config.yaml
train_examples: 195000
crop_scale_min: 0.8
horizontal_flip: false
tokenizer: "word"
encoder_arch: "res2net"
encoder_norm: "batchnorm"
encoder_depths: [2, 5, 5]
encoder_kernel_size: 3
text_encoder_layers: 10
text_encoder_inner_norm: false
text_encoder_drop_path: 0.1
batch_size: 256
weight_decay: 0.4
Rows from block 9 of the image encoder of a small contrastive image-text model, named by matrix and row number. Each number is 500 + 40 x the weight over its row's rms, rounded and kept within 0 to 999. All counts start at 0. Numbers have three digits each. After the name is the row's rms in percent of the matrix's.
After each channel's rows are labels from the 100 images, of 14848, where the channel reaches its highest value: "top examples" is what is common among them; "patch colour" is the nearest of a few named colours to the mean colour under the peak. Only what is clearly more common there than usual is listed. The data: drawings of small networks of dots and links. In brackets: how many of the 100.
# c30: last pointwise conv (encoder.blocks.9.c3.0.weight, 208x208x1x1), inputs 70-139

c30.66 095:484508557552457493512447505480548554542496524521448399553501475505456440492483602511500500451501538494554520445567481465536499551459593393472533457525490500478497489499494508474459467501502449497521536393491461
top examples: star (53); purple dots (33); white dots (30)
patch colour: grey (75)

c30.140 102:563550507498493498527501520517445472489515548524571531404568557460528522544521565531581531570558502495506502501473420490466476454536451489585421508523496482504481508520573501534521506456499457550513465500427494
top examples: nine dots (39)
patch colour: grey (65)

c30.161 098:541483492484533527508511478491465504469555503501475536451463557479540545552529533487489467592456453425558456480444527498456483478507536492541477433471498507473489494502515550496467529419513481538457482545506483
top examples: random links (47)
patch colour: grey (78)

c30.11 098:430504524468442478501519574542504475468549509489497454507523520524506529428600515506462533526538444456422493525527500415468454573501433527519596499447487502521592505526435512468501527485593469473538423486521497
top examples: complete (87)
patch colour: black (27)

c30.155 097:468491497424531461498500427570508463512499465481447501515510482472540555500473529545439499559463465520539561501570442481483504525479479504509503474507439470494518539470523477558575542501489475499461421432508493
top examples: complete (94)
patch colour: black (32)

c30.137 111:452473499543481492517529464480477498485494533424480464516530552487501561470479522497545590445512448504543482551556506497443528442445548552494482491500500512478514499478400506530464601437590456484501468502525527
top examples: laid out on a circle (100); random links (86)
patch colour: grey (74)

c30.92 108:513448511502558399565479460492500474414505505467500464560446558404433506491508465514503555547524424443558501489513530569494413536509500441425525517448492474528553504496469470550482469524517490469490483433534512
top examples: nine dots (63); complete (47)
patch colour: white (25)

c30.121 100:553511485589448495489496522521489562481500481500443510495489527525496383573484582543502576539585513503501546474586451523510500546494543501519510473499574508431477516556476499502456540566591561502481537488509530
top examples: nine dots (40); star (28)
patch colour: grey (66)

c30.123 102:515454539491523458524558462449493610471480504453461503465460563457506539581480546473576534516498502471539487496477495493519465450462487529507512463476556444510523436410496556533472487511482471494461503463506501
top examples: laid out on a circle (90); random links (73); nine dots (41)
patch colour: grey (81)

c30.105 099:564465423493448442493562507520537470463497488432488507545497585420506502506515502441483480541462456501570454485515527476526491562541518492542446496513509510479503471513489476424467515533558422540514544499489496
top examples: nine dots (60); green dots (38); teal dots (34)
patch colour: grey (66)

c30.53 099:522569519600470508478481548546445541497422610579491479462511528534505520439530431476484450466506498569503451461443426478452509498492581498581577494386469498491455538535416492512601470511421609508481506520452545
top examples: nine dots (42)
patch colour: grey (77)

c30.84 105:472457505482512493549515525585502457505515443447444570512418568491468555492483477464504502500430488405499510536480520461509485516458516584499450524538461523523480446502374492533478518529390476488456452458507526
top examples: nine dots (43); complete (31)
patch colour: grey (73)

c30.46 099:507478486574500470479478514493447514473464500512442506569461457441479546592492516518482538452504521473542579437500525494537434492521496426465520467426499525447497409516447454494488546490529479514547518394393497
top examples: nine dots (45); complete (38)
patch colour: grey (67)

c30.88 103:523472521551456466546521523423486520470528494544465486572519530538468551459499530481423509454480433489500484498508500519480489427475510580420553485471486511518493502471484495579540509503575447494514473399479499
top examples: star (87); nine dots (37)
patch colour: grey (79)

c30.115 095:567512471497494510468522543492447486474476489463507494532519460499430462608458550507548489507488547543543533513423451631532446537496490460482495495517499466500435369537476497476494534435477548479500489451465493
top examples: nine dots (48); complete (33)
patch colour: grey (63)

c30.18 093:457527466510575396438517536461409561492489503487470475499504515418510474463615468401497509406474457515468476494478510580478435473534562550522560507559508566579509508485370514534482505460589495525494466461443548
top examples: star (99); nine dots (39)
patch colour: grey (67)

c30.141 096:496486500502488420529499515452540515472488456484488474510519490491550504411500467468483563499530493497490480531563531476500537540528659513487499520509553482570480454398489530520508508496526491508505472505449491
top examples: star (99)
patch colour: grey (63)

c30.95 103:493492543510571453466474452520489502489488448483461431503522490512529487464459498434447491450455503484436518512487510464481500500511609497539510565615539545534495542487441527542485480506521528476452511498546490
top examples: star (100)
patch colour: grey (65)

c30.39 100:542531483511464437498513451486517460496501506534511549425481511477455464492501520523529476467420415441502452536438500427510539477517473408487485533475486501506505530510499515548520502501454517512446493502624481
top examples: complete (61); nine dots (43)
patch colour: grey (68)

c30.112 104:502458483533499485449469492416439510514558487574501455517485521490502386400496415513476462428440578468569512442439525461495465449413502466526472478408510483517433554475482438497519474529499524479482534512466503
top examples: nine dots (43)
patch colour: grey (69)

c30.143 097:494495509547558476501497466499435471487488457454391489513508505512508502428532551533410482489493520510498445442523472504510494494540618576473549495526586495503481532477494445533504384509488523467533449477527546
top examples: star (99)
patch colour: grey (71)

c30.61 104:466491513558504462453535447540497487380405505469510514513501560501466570494519451452500524448419425500522563628494451541452463498455462529455466515525514448439547502505544574507467493475484421446513513465505459
top examples: complete (33)
patch colour: grey (64)

c30.176 101:501463524553500499498499484484491477520515524529498478508467527514467531511519504496394548430469479558506517576464513537471568549512494592441467349441511512456467471498521566518456475446513485537504516482524514
top examples: complete (32); pink dots (28)
patch colour: grey (82)

c30.145 100:492488575472502515515505487518461557527510497575535507516552475506489473521488551467516485517438519497502509459463481478550466493510428501534478461478513508537470444558527390519466496495469457528483489498491490
top examples: nine dots (41); star (34)
patch colour: grey (67)

c30.15 091:523445505515564458501426468511505517575489512498472518450498494562520514493489472561384480495503523502443533502488490455565511458491525520499479552466487512497515558474467499511475520491446454467496499558503497
top examples: star (100)
patch colour: grey (66)

c30.83 107:575517544512512548539453588506450558498499544563477474467497470492454471497504561515472505468471575526527456552518529455486544475506455476532479448435521453510501521496542488468541464523511490527549511529487479
top examples: complete (50); blue dots (32)
patch colour: grey (69)

c30.203 093:552464472513562504456507454432401524516491495460446503438474413498498496472541528540441438540480503487489520454526543504441494517514605503491565503499460502447511521474467401623532490494518455502517449533453436
top examples: star (100)
patch colour: grey (63)

c30.133 085:580489439531483602468554559523421504534520561565551522523533493545509421533486534501501465520628524540538508561500471512526501550513496390540566487447494580386507529483496522489538550524525546490511520455473518
top examples: nine dots (51); star (46); tree (31)
patch colour: grey (64)

c30.198 097:507458496551480524528494519461494530450497515536476499514504498438484451471484506521453501438507496523492492420499549439425476536499536506519564521454535555481463526492404499516492529479576499474526535517586570
top examples: laid out on a circle (82); tree (57); random links (35); dot colour: grey (29)
patch colour: grey (64)

c30.196 109:477512544504551443516450501461461509536448500439520434511544426497493491496481505493466523483490589546515520487478450535502445517497503504523527499497550535446533501529504465447429441485524477529524533495494518
top examples: star (75)
patch colour: grey (72)

c30.167 103:573529525522504546482505521497435505471522538500534516405533490523489484501453509597428500495487592555465513467450498504508492563502488479509500512460532460499499524509514435513528518518427560505490530489459474
top examples: complete (41); red dots (26)
patch colour: grey (72)

c30.87 096:504514564508487604502503523535492539573521517443493515499553490493459486497568533521482491495417532593488428580459529468504544483467522469534561523515520507508535500499460500527493520511502500506550492535484537
top examples: star (97)
patch colour: grey (67)

c30.159 099:491568442527537489501491498478455568517444507493517510508529497498586538432463512493501455435483531520494486442536544555573539543470589502543586532467580520505447524449527506509498537514490472536521507508494497
top examples: star (99)
patch colour: grey (63)

c30.5 092:568500548485574500568489534518520561606592489516558483527470498520443439482513445577587547488491492483517452523551554508449504447459457497525465487511476503492501483458510454512489479585550479472580487621433575
top examples: complete (50); purple dots (27)
patch colour: grey (63)

c30.188 101:500489521530545550533490588486487489540501487539469522472528428475486494460508548477492491505526563561475500512462445443559506499470573455467585470521476543486504605488511480557508508502425503551554514453417503
top examples: star (87)
patch colour: grey (74)

c30.164 100:480501490582474532517533533496534598559525479446490583489602460453523495489536527511511466515524497528479468544507444494457575501550491499454568470507544517482512522449495505489551499490461600510503504526433569
top examples: blue dots (39)
patch colour: grey (65)

c30.163 095:440451481504482460515518463499452488404453422491430468477455509427515503459520476533489602481506376437522513519524475529495415573502497466489593485508462385526511452502428532493505518478495447487484490483506480
top examples: laid out on a circle (91); nine dots (76); complete (36)
patch colour: black (29)

c30.9 101:460432479516428439565526447500499498468501427373477459546481544496539525491451409508469516558421441465526534594575516421468459518386531473449534497480484432544522505556458515536500502467528518466435508494461532
top examples: laid out on a circle (79); random links (70); nine dots (61)
patch colour: grey (66)

c30.68 093:488491539540568493509457482449487502488492481501468517472447442492513468484561482516394499433526521500486530482501555510408530493532554404489557599572564492586517566500415483414557462542498498536496503507531469
top examples: star (100)
patch colour: grey (65)

c30.149 104:508546563513496562476449519452396512445528552545506511446527431513507447524550519470356443499489528530508475419492412467471522504510448421472562479500529501477491454449490527545532459402473494441580512486495522
top examples: nine dots (41)
patch colour: grey (69)